Weights of a small CTC audio transcriber: 1.46M parameters, batches of 256.
Rows from block 8, named by matrix and row number. Each number is 500 + 40 x the weight over its row's rms, rounded and kept within 0 to 999. All counts start at 0. Numbers have three digits each. After the name is the row's rms in percent of the matrix's.
# convs2: project pointwise conv (model.blocks.8.convs.2.weight, 96x384x1, standardized in use), inputs 0-127
convs2.0 091:476517522503519481454429508479499516494461518487492502503460457485543560502448510477483570502489526586502498436530481436541637517537560557519459494509493537522531467575452530440442518503501460477508535496484443510455474387536531516539577538571449431548500443515486515553471493586460560473490510552506435497489498487436518493508468496581397519559519484558511538506458494519515512506494
convs2.1 101:517531517548514553498521507463536438529503473566550521523534523523517458568485535491478463536536527474424517534574522507477574590575532524519448534522509508562531385511540526437546430528471522523564441549535471533477486459536525509539533462507525464507557536522535465475537501449480509513474484516467542471504465475489559496519482510574517517451519430515519504500487501495503528444510
convs2.2 101:539477475464448450407442513472488466486487433499439494477481429478523478504452459540492498498528493464508455403430503466458508508444523449544530493484455530454411443443440470478502467480509473516517491464471481499502427484545456546550494454524461454522506403492457454514520477469415411496503462496532508503536500529504573490520470515552523497524512470514566550545547501481567538495536
convs2.3 100:486505476480516443479523543569496568488527506511542495512544513565496504539489491567483624504446495506540441426505452532489517487527526518536539512514489493472541571504524535494563500482468501500523498528502450545475459485505546504525526463557449532499490485534502610526503517472456509487401541511556518469558446553466498476472437487548548570561549473529513597492465550510529482413450
convs2.4 098:587546501516493535473433447573484472501469530474541462525545434481535515481613492468557552534414480545559444427505536491553554507470501473467480493535471428485416580495531575481443484544506475541507493503562475490590514500579524506418476542562538538504473506520538605561470587470512478536532414496507461559588550555467492488490449483499465522469526466427503520522530530524531557520547
convs2.5 097:534508521499534562551423476494529479410514615497495449507531451540533485520470504593499504490524531544510453438430456453503556506481469546437499462522565478537427498514530569575446413493506556517499529511543398520510537495545502560507546548565456511496496523468519508484473478489434484461487523495456461513479481458490504511509502477520473495567463458475495460474526521457462506462463
convs2.6 089:451458497434498487507540487536491453404442475510492489486474525496451480474475468482523426457502460403506512456470505425576504479431529558429535463454557502411507540539541500485454503459492475458498531471458496419533474513435440515460491443457562526509423532451450506485411494518485566491496586484513481497432432509538458514496574489465485458477524558496454509494525473542430512464508
convs2.7 091:491512498410506459478476516504485454577514473494533512502505518533527468506515517472475472506546520415453513422430528509524488534543455515580507542514496446522501482442461450493572493482489425539498509504513451511479468493543502477438477402520364476512525488503487504459562472381499477533507532497550492472537456478462505488515432542511519484494591457478559525534577534532514532480515
convs2.8 098:474466461509496501474438495509498467515427479503527468484453489420480423513539485518502449484489445476570435466528419521426499437425542492548468528481530567434477542479463489587430510488576467445481511457455450450525517503458454528437481476443568490513433464495471525568414451412525494498532520549505473484543499501504520530473450594505434554481472549552544502506499495458533538514504
convs2.9 097:504534538525505468398488531433522551459493507536533494516525498549531487538456523465615565503512507536425475463429527486501522524397476457527478547499537488499514406433549555566563454512458479522531513516543405499476553448571513541544518438581473438540519511515535459526516571478494550519465446509445466532561524497484514557470484488529419577538498493545458467481591453510494478532530
convs2.10 108:499503518490430468490507461568461528569448410524466481499469463465546497528439516540502418502525461511483467481476566505512523486558450487361521505515384477492418513477471510418552412518555520495510498488469496530521430536551480526496492460558509545484478437492454521480512511428465454517481458542531495480545562543525522512476481553482442522500503511458526570513468510491538510458493
convs2.11 104:514532511591539544552508542512549464547472514522464459547561557504567492552502520554562499551562544502417455497533503515509498513479519567514482506520550464543445478535547540503469533529466534576529444551538463601436565481560540543538505450568530492528494525539537490443535492516490482509511516506463563515541538474508500559480472546507461504479427533483457452489482521425492494510544
convs2.12 101:513531554532490499469506565506480493497556533512590609529526509489528502477547557499518558510601513460505497494490434589544471533593449545502503621523519494507471474452489489522583454553525566463481478495554485530512558553541518522551469536523483529531507519503519523462512487463447518484496523554554485520486503533519451500492551558515493539476484537463504525522517453559538538491492
convs2.13 117:495396378492458514438506450467512546405482580533472455448513503492448469493383438488515567470485518472520567551566438409560440492550405482471473484417495432458495550531507465459405472414458569529502496473418541406418453538421456527488548508495593492509552483507441465482500532512424451510463478492486485464479485469507516509515520457494543519508518538456490481506529511500521525513532
convs2.14 103:473502495583499505530505594542479511519439549526497491478511556477496489491509487601562489428510404581547495517534463499659526457503440529582497567502531468502605534520469479536501529472549533470495499494479457492497536471525509471464502524491523531514505492580509522481507500368494422498482533478499458493413492502472500467456415531506465559416500483509521556554478425454499497449493
convs2.15 106:501525555575462483506506510395546519534509536524471533535485495492535491542451495507629491511485506512481495500466591478582448535484530470509462506544508491510582479492539549474489539520523517499510487529522481545501503480581546523537439561512486470470530515601513430516491491464534480459516511557452411549487529453481501584506524584497540477455454532491452402479404429461440448546483
convs2.16 102:484456490552477486465497436487467503498441542470460483466467448403467551484502463477461570466477431473538494434496476471409451473429553537448472453454483524490490529456429452550471476450538477489449518455455519461519472501464479458466475483463486534505461468454451496550456483454463471474513497480469437490485459486518461481466442467488521478494535553458471455468526452468471479497467
convs2.17 102:449507559520515474492462593519483492500424531541515522517501534540513362423510446526479504510489426518509455500611510523513470499514454531538461574471526473460585507400561528465499489490468458508512443491517420518369510518531490516521456450477476474481462523518517508507504460392484487503478396507536543439513535497524523434455447486522555497488525471504488512530445508495507488489458
convs2.18 101:555500511480517492494515492550492426548492448475532471499521463568521403464532492504507374513418490476433483591531665468498478512447499451507474468516481512454660546420526522505536397497480481527468474484510602503488488579547490493471453459566526553492577551467495538443512509463405462485561469494495530505530524474497508509498496487550530471444561496494532471525510478508572539585513
convs2.19 112:506541566466518526527560549577473508459493512536572537528483493481492524481567541487559387539455491521531501501516501519520509498460566538493481545552569552480623495511513427522428540533402520474509532489538572558443577491480519465441507549473548529480464528469517567459467485520564522574468534472538544483466449574495522437539504492527588535500491501590556531528482538544548483478543
convs2.20 099:481517469555602514475519582553534499548498436527567558490555573561451514517536529425520498528528516452551439514468396580417548583512510493487558611513435566559462526522502508501601498529558515509533509516523433510535556541449552507602559512519543444568495488546561509512601533497517536536491464553506515488465496460500458517567366500522465509573535498517476483520548575529501523474486
convs2.21 101:491507533521483499524489475489485513483478467512566552515490542512503513486477461588429553480349462500494474416531509532583507463446545554569545552483549398508627504428468516537525514534494529491460518493524450526546461520541526535460476482519498514493460572515528521521459527433504479470519502454513477493467475524504445498456464485459489538489446562440431483466470409467461477503476
convs2.22 101:519499497537515521438545496460521532505468586476511504500510523515509570488470499437550442500504531547416523480477521485503466456446524424483483552509578553519546481545526501548485520502521442547479497491500533498500519531493509511510533587553514462483513538569521440483487525571426506480548486487492406571510528401477481528512480516460494566510456532458496455495441394472477526583497
convs2.23 105:525490487513514488512483536504535472453543479511493569507554466490497495508540459495456492499439541477523410468466457578393505498418490497492514526527499492529417531567546527504464548478490507517515437515505532507417528504470497467539496476561468518537517501528488469516429447551467542480502521514515531502528476461517527517528546551496492470504376508455452501479502514527483475496458
convs2.24 079:514504488556478477525528478514494599540511518519500508500519510435467551520501500524483585471460529488493547548438564495514450487454421487514512517502578476527516460570449479560581536498512468486462480511491565507461491552494486492542470487482461544452455530456487523513510496513504517510545520496496435505448485580569459512499558505479478540450438505512492542500411446555477538538502
convs2.25 109:493481496433479432446461481431483464487509468484488485478444483476489554469450512535536499468483491456453535481417580443536506529505514480464545403461461520532487481607509422482436530483494537516511420501460491509529495512470479436469537511435487469502470472502454450456433533480465485507461580465548567480514561528492512502481525492518554545525492512567538496547484581503565567483544
convs2.26 104:506537530545494519511495510491503528541539512502531509517527499521523435512510558556471529546506492540505463504482445537492495502472421550561448476561578494542451484530492506480534476528513446469486445515506549514489533562508500517495484531532528522472524506531537525447526452477502524505537560556561532496463554509435501556513424574580457601464506537499577507542434494527541506521473
convs2.27 098:493516519426539524507525593531518533458454540458571474537515536487494575513502531458469527495547497501502422427486402517509598500555536509504412561541508532547477471642513467499465583514448478521463549511499463531503443518482506496448567510523552505534408532578485474498521486540560500494489489473421510481406562519485505526463459460494480484513497538537459484466517466434475494530484
convs2.28 109:462488484466446429475449468506427483563423416509491488490469457492480464483455480500477490496444428521472481516513543500459459509436526506453475565454455502481498493505478400484519494487487536416524407475473459505527448513506460530480485529493493488465485467457437484487442469437455487556417502509543569449566510527504493452523404528535488583492530500526535558555550554525543574384494
convs2.29 097:517508488515535490561527505460532519484505536515518449514518545456511577470450485467520548478546516561470507530529578461562473448515437479539527485503556451485540496492473551499528518486507512527459478526514546522535484458520517517454512532547476523468527497490508518536492471520557491487561480564443458574496534524485570539505530527462470530434456441465490500522479482478539506572571
convs2.30 095:549541555463495537528515489476514440539533513511512521529546548493528521516471512501496411544485512492430528621540504485430500498548512560487505484543566516519496464475535516481437471529456592528526539524530544534492452474550534585497521504531496473489554522481530478477546493600490528495510535505519465547476487459458556545497577478548549474472577483542536487519535514492534539489486
convs2.31 102:489478432558531435518486475476501553521464493571516530509508548442446418532484479504536538522475501460564457482449511476469508529390439532570497559501558486487512464460475492451457476484507410452572487482472485495467497531454458586418491459460436459491481499469515475457473414468449468530439544488544583484596480560525522498543478526528508608498473501489520574510517506518544515414471
convs2.32 101:462501496497471457533494520518456482538420515503452507492478525455481442501448498530445514495517470502476446398487479490557456533521445589467508521493495512481532503431476472522490492507457456463536445463514379517470504485500463505480514414517496564508463516484494518483524504403505450491445566455518524501538541576542489489503461444511593508595574436473558544529451483497581539499449
convs2.33 102:514462447524507492421475501522497510538449467497413489467495499464439507488552511490499538453467481515558446453436464533465401466508505420428481464505476544449479477499479493396518496453536515465487458512489501467490515515381484525475446573434480504396459482522472505485516466489499542520480435516555477495427498551543523473487543526502496529486424492484496589530422500531446471543467
convs2.34 097:502501496538468499633485490522512554504547505459537452529470489489515524486483516440581487524521490594482470500548481485501568474500509527555583525489586507485485457537516462532505566514547551496469431480509452539608485408541518461528579453490551441541476502569491469532508542480469478483540466522523444521590486455426507470511521489555406543590486516521553496524633528434521493543540
convs2.35 104:482446468480513465475557506413555483442553453567492506457554553517460504524537488498425504511560466501569529551545495556469506489555508483488576511418487530479482506493478507527525463436569562504521540476476417445521445515450517527513569471487567499548429498467477446533509471518524499508491527471464425505540474441529482550541445540489493553561492503501468458486534392468453519497481
convs2.36 113:489486456535508504451453516472472544511525482516455519451486490504478439489408479485521499501534494474449526569523422462535403540525445479418576517489461491498491508492468430455505478467482589487500508483489498444550509525444481478512475508466500525456540452512414503462453553471470482505493517493483498506468457504512524497464500500452506550494462430536424525480519452521533435465417
convs2.37 105:481469467540515439525526482482562521512475532528525468467506470533500539507480472600526542463571519515492511474507530481506442483483488553516427479450523451468510493502474530506514524475451451484498524515469509515413497480512487540533534453515514480545517448511488485522551452586559514484540504505458490534577455471512445547520547469476448464529472527476443487478503464512455445501529
convs2.38 098:492510530570494499535476466525527510411531529510498461485520488494480537541440461512560589521469509530497506490429567472587488488509457534503521477551562446506475487553497584499478488494509540543467499532501523513532484511567501511462525576560480504503477495473461493507487453466579429483532498578474446527473469486500486579508497544472442455556444477515455521468477512435492466610451
convs2.39 088:470469461517505467580554502544492631530423466484503505478479530481483353494485470541564517467532488597523513482536416481519450484528414554491457543488562484458487546419489517549486538448466511463500440499495460499459519537452461527482429491534456540484467511491458535535488495472493554490532530482477499456455514565553500499464463505476469480483502520432472523491471517514458496485436
convs2.40 099:537502478504423523522542445508464523544554508497501444519511514521475508489495474518442503527490500547424514502486474497480422513517463536488558529520528492483551445473489522531515484499497538495480517477516483482501472539477496519397427472503463505459483563476501449451498503414427487494547553471499479519442521580580515529478431496513525517420506510542529540534530469525529554505448
convs2.41 114:399450417506477489495628540493500539509509518527531529450487521468454520484472475516506462471488478539453491472492440536529443513492475468464506586464485463444532478487500499475462531492479472393500493451519466497486568443461470521514490520496521472495500485522534517558500523514487553485532440522529573494436457490496519495488503506465496574474416443421458541420483441472495481483554
convs2.42 094:522538537552509571510441488523514522440538515520531532534518450571535506534511546517567502527527511438540451528482518470532592531506570503489506475533487555544387419583498485552444439560471567466513525519519504509535470459555506528554598555502529454528527491496531522468485508561503526535476529475526575489499545438413570514525467512491485492577476454483509502501489514467528463472544
convs2.43 104:514532512474535435436557516565504498494508478492494506506472501548522491495420528560540547511458479503495610505489609485576521569491503417484579547466457531466514520477492505417490435524518492451534559514525507477479538535522492544498462409515558544518527482462516548457514481546462523509488429507505538471448495477490472502562504441444526511475479505563457451455465466478496441498493
convs2.44 102:535527545526486510531465528435490468501499516518603537520483465497531563500471513544484490499446487490473499498563540524529571512601511511467499579518497498559444465524534527484549498520395570520521435547506459496469501440537545499500559482551532508462543511493506507481503487544492553508430571475521448478483471520480476483568549505605511459557446422540538521515437547532563542450474
convs2.45 102:512478497506498589567524496519481536540539460472500490461465515489476618446486493528452488475415418497467550586599544530525543477501553586409517485476478530488492455587461474440511474465511572469496518490458530512461547456471475469504552611468489478536561451522524540525495512512460492473491460492488487469552381544521465485495524532514485500559595432486499483493519494487518464427434
convs2.46 092:458470468486474422535507521505450534456445471453483483471484501530468506446506466515492587469490471455527464461500443503464494449489520610553507567473527462459538522465469451519481601458448537477443464464490456482486504525441464430510478489453524563490440494455466512494442483458482483483498525412516529458504520593582459466410521492471566472471456503487473506476455497480476464494476
convs2.47 101:503547516539473512505494602477528524485518550487556512549497530450553511512500535483425554501510494545500535540558523511540499515548428453541485557526529512493586499452533554423460479552504464522521552517545465534519548464538546545505471462524513472541563491567573501504515524554476527472597437472486435510471565461425448490520569511480454467435546465519493470515549467470524523565482
convs2.48 104:486503541517465532574501490446516494497539513484459559532485536454512421530502518508508466516551494448410492553550565481433468555505446600460508462525545484512519483444496474435528550475429393526526496547537526496417527465540490485577478418462429449523513567449523438448503465495502518525521535495521499499449507472477508526511564474513558515449533427451488524498516499485503470499489
convs2.49 098:529524570484492512522502501438511460531529513498429525512522484480532510505506518523490394510543555522466485465545484531430505537522546453475515466495473501528493447492572448547497502506511529541515526541511579493555440427505512520514526593539452447500491557436512458449482469514497498494415550503529576475474464496461539517507556505538553520547407480527493493498442495464503471455458
convs2.50 101:523515526504528529443491436495520533614487459538519460485498431520490502516564506455577457500568524515521487499539567513455536512516563348470507488552464555533562431559550524552591456520548507507490570502522563493533508477494491551481533526462517479495537500437469470478551533452482462502527472502462500506527548554505481550497497528434478450514457489440462503466534477438454486503505
convs2.51 100:447448422464511562542512555506515536428509542543543525484494461456433500495480451459494428508537467497432521504510557520578528527517454485456531609440488468519457540530482476487515486440488508494516519537476503391462497540442454498505570455444442521512472521511511523503461537464486522595439426535530525493510492459475488498542552514492477460478531553558447473480517545502457465454476
convs2.52 090:441495518512469540573500507471494551525458446508466571511495520484492502485468509546538443507428487477567463509547482491443446498406573477552501536515623529496574483450495508512527603519478445503538533530502485510480549495483519518499484466493687500495491509512511450479486499496482498500441580509539522538443450467455459477521523476477530581462540583471514503498462519516496468446591
convs2.53 099:500518538574425477592521459440484555554504556529537486538473504414500459495453469544554506526509482554526543493518529530542430432506463573469513534493539458489511426521516478501597547511424498501506461536536553519468477449527486471508506507541405478483523564490500472497532506472487477502582561480514530470503554517496444507544487488495534514439534424470469546499519535516515487527476
convs2.54 106:474490489528497518529507468535541478495531548518487513501499552482515434559480486506568451498494477482473525547526498535545465510530491589459515462446507498508472531494514470544454534473516588531527482518520502544528463485489452498610474466513535512470534560516526500452529521463484495523501571496462419512529515484475474547500485438407488403479474479514432490440440486476400442512525
convs2.55 106:502487508396508463562506481512506463464533469440473490512477496485507497483465504569466491481469476443508548427531476477468557487503520517511551520495595551474486525578470516387577580450501538487514532489497474455492551503493532476442512514524476491490497502505524508416504453514529472469504583520459497499455489501496502498517572500454517439497546485479448473450516470506465425519550
convs2.56 093:508498508511496549450501491527492485483512513503490530496486492465518458502449497446520490540464512446426502526474616444542564484466530523540462496438583478524469491587544478505452575508466520514525536510479515490462487502534452511549455488520505537498521465454504560509428465524461542491478526442487498503493527546509543498495450489486473486538420407469504524488401553552482515452589
convs2.57 103:450460465579479463594510493537466521567501511442475523468442475517475628464478450472471611488391482434520495536464487478453509464495512577493512509462573451446429511556525458488490585464492531437442514465465568463519446508468465423485522629435496502492447508530474546555499551570478491517503543421508478449507479525519493432440531457472511449536558481482497517497475515586459510459525
convs2.58 099:500466452472466502580465443544487521534485440477467471468487516470472565485452475495455524490516430475544449478498443475464414536537481579514487513467538505485532537469477449471507504476459570417485511488461490502521435545451479495506483591483491514516468512496463535463533490531480491504513469454483468451494460543551466503494536444440493484449476541439457488470554475479450454460483
convs2.59 099:548543526517501545500480549463521424525557498551503503529529536551546459546499550563597411548493536461490494540565574529525526565490541525483560492553541539538532443492521514542546462542479528517539513547537539521483531444540522565479533467510477408503557537508556441446562507455553474560474493549499452518492474452491511521495478512508488419456499421484437452461383466431455445514496
convs2.60 097:518532554484533499499473476570485535549600511449531560521516506514532496481533521524450504526503500543429547605559529485503494512588478480453522506533423462525485503423513462519543457509473535491501456491513521505507493509545515471522427473535500521502505477465530562526584491541471515502535456529517554498567530503471483524477572561505545505400528509507532465492556511464508496511477
convs2.61 098:524508510540514511469512544546474535513514499491471543473533514493495503456539505500546512519435410510469417380481422537510558534487575511522559589474562505502519447493564425527518509493473503449514440497490399474538510419497457509432493470477511484547433482469488532539546565422510473550424468466534498439488446545515512482503431516549483585525561376519586522535498530545529528463547
convs2.62 101:447506466512498440526524529502489459528561481488514511504484550514492526510482509536488559499486456452518460439474505500492443531522470507558581520499565530469569480496463459477571576477529466431526520512503443524468486462494497467463474422472470415505485544478486416457509459555535486535452558496541607450497514522502469469530374493440525473429550487416469554504569511495497517497546
convs2.63 110:543531564459484506459495524544504560527580510541545527518503537524516475512538543502460503582500444425460483561467461568467533540505499522465535552557510501523496531568545499502515549538494546484501451521540538525480521509500490500537515522506506506529517574495536568500538511517513470500475498532594579455464458533507567470578543513540481566482487453571554564581482569507556531465440
convs2.64 109:463446433471532531521495517519471482431459515477574529449477492465459542476554504425499489415579511484484523528503490504535475428537444498465484519453473485474485461585464465587468521446538493443428497480461530443515548555426483478469480530448487574531477515485496551450478511526464597517483487475510496468460474517520456484488552549428500442530462521504513474494547512457482473497500
convs2.65 095:530509531435508505394467476454516424485498472511489488507514463507505555528490493396539483494530510542520554531416558462497539484596566310513509426500459433541490469565490534604501377503481537498476476511502513462531489479493489520439506521517483476493523448491479500537492476479480444522561421520501548494462614529460521510537522529540490443488504492549545520534517549498530524574489
convs2.66 099:513513532516465484556489449448466446583532426463514520507473478481526631487531481562615497480524509493592539552477518527550512427563526514533547495508555532524524497525503453495571546484498533462498490477508488538514522470531502467491517510513483486523523497534474449484605507498431480516502584495513572442536516474433444470510509451522510478471534425508510480504539511470504497496519
convs2.67 097:492476434506511480565558531519502515526540600520478483486496552463464541490492492518472472480500502553547514493529455484547477527537424581484525496473511469489503528460480497477549526492522544466519569503483471478548497579444470515468489539495491513492468532500469538507519513518511506512467563489466466494449552477452500475473493444462563510470558587457491486497468487508491441436545
convs2.68 105:494483467527480462458407552453492474444535489455501543475458502524479526482504477485490472455506501461427512511537525520493510506502483499522552495471514503519469483477484466455506542475504542493460418497499503481545502542497501471413456529471560477525538498535534457433453559460484543458532544469587564508527546536493522519514529557544592548429559545568538603580514559576548588556584
convs2.69 108:581539560530460441479413543500491452463509499484555476532500437536536527499466546523503428562539501486522465497517450482474591466498494595528505469511587528484545511510501481443458538523473560484535485510502526562462506459553466524495533484519493488529548553513489508479402450445463446476452598494430509522463402476483456437494427454478470537534425483592444461462448510450472476409470
convs2.70 102:473486508496472468537473466453518479487551491514511520510474439566508498526498481484494470478554526504448498555512475520428518545491558519512515458476476489488512512477474490486519538486455486508539482525488524505506446478490497504494501456494478474431458524470468473434521487527499507518433528507530614478467496487444537504566524514594537578547476475523547525549457551554537553440592
convs2.71 092:534530561509505521480521477478526459414476553535506532526538480588523490507537509509521451537467567435472550498481459491499544525511561529521555488542507474491603516572515546485491504531492561507487564505547540512495549519509545509504479514493511531492506520456515459529438452465487493491519533505569501532373473523486497514541502478507584483541440545562526525531512532546515480496487
convs2.72 102:536507530427522511542465469489512460499502521495460459508513498476527400498473538536576434502551531505514536466512501481489493537590444534481477445486486520569481533542483569458458501538508455510495488501507487505485547504539513538472551538551547543527547542472508524473502478404509462469520551526489502571544504525506547504513586536538595506488566560474562517544561444476496495535504
convs2.73 094:504497547563526481563511514506496469477507517522473588495516421513516514509537470483534449505537483467463498464465511497425547488567534556458484442488496518541520423548544490601505526480443492496525466521492464477484470375537476465506562448522451404516477523436516487526493479492536507558426528529549439499424460461421538508490541542521427512609563386461512474490518492497496461482493
convs2.74 097:501512525450469526465431474597470443513452437474506501505497479563506450482505503500458457478400474476465429488502462488421514449467579538468500490518483479456495482435506495447428443503436513474493494508530496477489493445497523537479441469544451479489485476458501535500497468465487514485529477544572543535558577514452577524513517546531545563473561405502609541583494553550586583537536
convs2.75 082:473498501517516495610475549490509532483476534517480553505490486518491584499497486563538426502480521525460508560599432563483521520515558570507449497490497475482432459478501461570516491504432581488532506501501535523472457504504504491557516581463548491516465526489513474448497466573513516514405565485476538424518473471446513478515610479498525504539510445461495472483510506522483439402497
convs2.76 099:424476502560525423528523514519502519469487491499477506533510531541467453488513433519483563456499449542478460471555406528512489592495490460486507502482537455385488521414533489487480491465494439502523475504520481444476531513473517530486442476477545485536454570470466497542521536428523462481431497440441465453471438504543495467501500374455535510462552477466440428455531572475474422457517
convs2.77 102:496502510611549524429471500541481500508559461483558561499487480512508490465568505490582496508526524531465541522498537562503515457526505552456565506499473492459481538441483548499456475533494478483491505523504586485529502589499496473550492542543537617477480498477475595535492483550546583511547464452520385463564473511543484442460520452474405483472519516420499538484508480531483513468509
convs2.78 106:594518534578462478526569432531491537514559499517438431505515568482506474504524510375561547576600517493511502547442560518513456552497487457469539441515507480543540473500484475567505471515487447468493445506510462602496501496478517479486466514457442480580542572476484461508529523481489444538521484455508529451488544531537438506534446432509523453470542541493471552485550456514498481466514
convs2.79 097:472497516487524494528506533478537531525481504526494515488528463488499467514496477501550498496442480486454515484585596487589470467437406499429510530493530423432542517444551434480522453475512419464489473523507578462499511510518469511436482499570509520476536517505488533476487490459455532501505473507497547438526498535477507501515509528444576535462472527489476501471510489498467435462489
convs2.80 109:570547543470522504529555509493498481498575572543475523535517485503544490516474538520520476541519508510449540478477515466545496526466562519522531445479474511488501462501517459425513465518556506527567502485533497535519481449512514515522473529403408458493582535487515465554442535574475562517437488468432489503520502443510437483493555445515527459466501459554463477450448493451465444461513
convs2.81 091:458492481503548506577513579504494560462512549475497557492489539524455486458536518475539578441481507555470461506495483550523518499507462428485532533493426409509537477410473452482500485486496474525477530439468492470517491506433498472495483490482427461567464468578518467567470587434522559478509418492505487499555546480527509474512556481459468541448522538567493523514542467592487506493555
convs2.82 100:483481447414485505476517502564495467458436539503496455512509575480462499486569485466501561509444535396574498449440481534550505494480512562580554506506567436490548554471517467458487558511472501523511561505489435471511445547462498500382538470502480537465467519534479557524461567494540483510419472486496507541515466508553438469548444472502464482424574493482506533497501531548469511496555
convs2.83 100:422488470541545498567445518499530522421422589498429525488527481530485442475516441529507516509536500550496529457502435485512520480592486528507452434464549442484517443541511511482416562472456530513525480502520489493493545412509469464546508460466488449540516564503496463449435516405479424538440588465527533449517494500435532482489486538481553509500483403495498483451485507484501446396485
convs2.84 085:503502503463489469411467481542456480545506438423495477493462494449502499427487513409531507480507512392525457477432515474519498492464564464462592487495468573476482565523451471439521568505554518488463457481492467486566517561471534455476479560458469521449441423494495490501501547453480464483594453461501455488461551468565477477442497464511429523529533544494501502515465535442522542527535
convs2.85 098:460494529494582515513467468531492474581513450505525500500475478499475453546479506534417427485518484469532465527478466521450513521464565554528474455522492456490510539531490497398482558490425436494539502484488492526484507460496463521489494506442500475539486538478518539507590501503523554518511560497535530532506511528515476507502489492521532541501608511473502522485479468486513502512469
convs2.86 094:539525529467484504522495447450483447526557444481529468520488540521512466507450475428515490553352476520434516492506522495510500570482487433490519495498500428518507497519582459465484520517469482526517441509512503504486514517522490471413519540451420499454462487460496470500515475482512486534526474407536557466432549478553503512433562417471438511455469518536481527434384527418515543607451
convs2.87 094:435470441467477508576463530463507549426479591487489516488521493488498474489520436538484448456514475560474467433522479535515545483589500588517474570489497481470503492470524461440510484480446456495508403526475385518453476484517429498498506455495495493464413543531455553470459503396515546504427583453500564439538564515486530494491442496502556555505526513484517478505477498494452501393574
convs2.88 102:456496481488512467511459539502487445505508450526556557501518559516492480512558481466422454524462547476478496514514491583521526469508471503538555569473538431470561494524524518518485519532468526463509519481501513496540473565468497484457454537453515530522489501577482485486471551407510488557528541495482494506432531496560511502501464484459470503407458529539496471475522486474472512531451
convs2.89 099:538501490595492479422475472471496581472482488506574479488496489594499576477513510498517519516444456425458469452503485483407513552498541447539454575521451527494505511433552449528554520498491504528512375508503444559441487483518483478517473471472526502445475467499508537483522496520520500550526448474482544477539493520491500459523441447544526535486536516558528503530523592502556564500551
convs2.90 097:520515501562544496508538516541505569514460613490457519530511531466480469485539515405513613569428511549537542524552487529571492518534531454496513481527502436507489482521537477530462475518479498492519540480516541505484534536464512496493495470456523553461516546491548517530482507524512564526497449453482514486470538451483486482460567472453524443491492490445475496450422436547488398487474
convs2.91 099:546531533478512523473437551458517485447519518501534551526473525533560519508489531519446495545501510483531598481413512545497522521509561487550519545521430585535387498520494460533485494539496492534536475526554522542491525529534527541538545503577446543506508461503517490489495465559547591521537486511525436464523542486498512543540464499483453394511497495602496530509512569485473535581498
convs2.92 100:420424458557522474503461529520497505497457474532541542441488456556435482482497452523502452438463549463535459429462453548433467491484510522486525541486483493486490566451482443450541501443512485487458558475448442446455448501448447487459509450507525564552497492463462542528479482510518549457505540526539476527526459490530498529524477560508497538588505511543522512534560497549501540431533
convs2.93 090:485486459453502493473465456567487493433503425519518507477512536491476473515476552532555457490556484429527475549507480482485464509505440423543473507513489568512478559502450474423466501530541504488519481489476479538466520593485506485574488511509563605473507476514502548491473436471491550542460464501473536464450580562580528537502421452422451514466470574486478477459467501453521528522504
convs2.94 106:487483516546525487472473474515518554516475418600519462502550427502517446547499490441491517478579525491457551534492533461507528587529478481466463447506449517495469499502510488545525436433443464513560466542482487496484447420561472543547506418569508442469549473463441478471563443567435532574497445563518468495521564551509524549514432506488466518481552436532511517510585558536478492453450
convs2.95 093:479485461502467530507548439478469473585456539480509487490455492451464456485503480514489491485484462400533516447486490503451482463540455483463542473462512519481508488510472476465592477481501497452506560490474487481505478530483467492498480513454527572485435498447458539462538440437546470570438580440501550462539462547519455476468443480497554481492572516497550569527574584490551524455461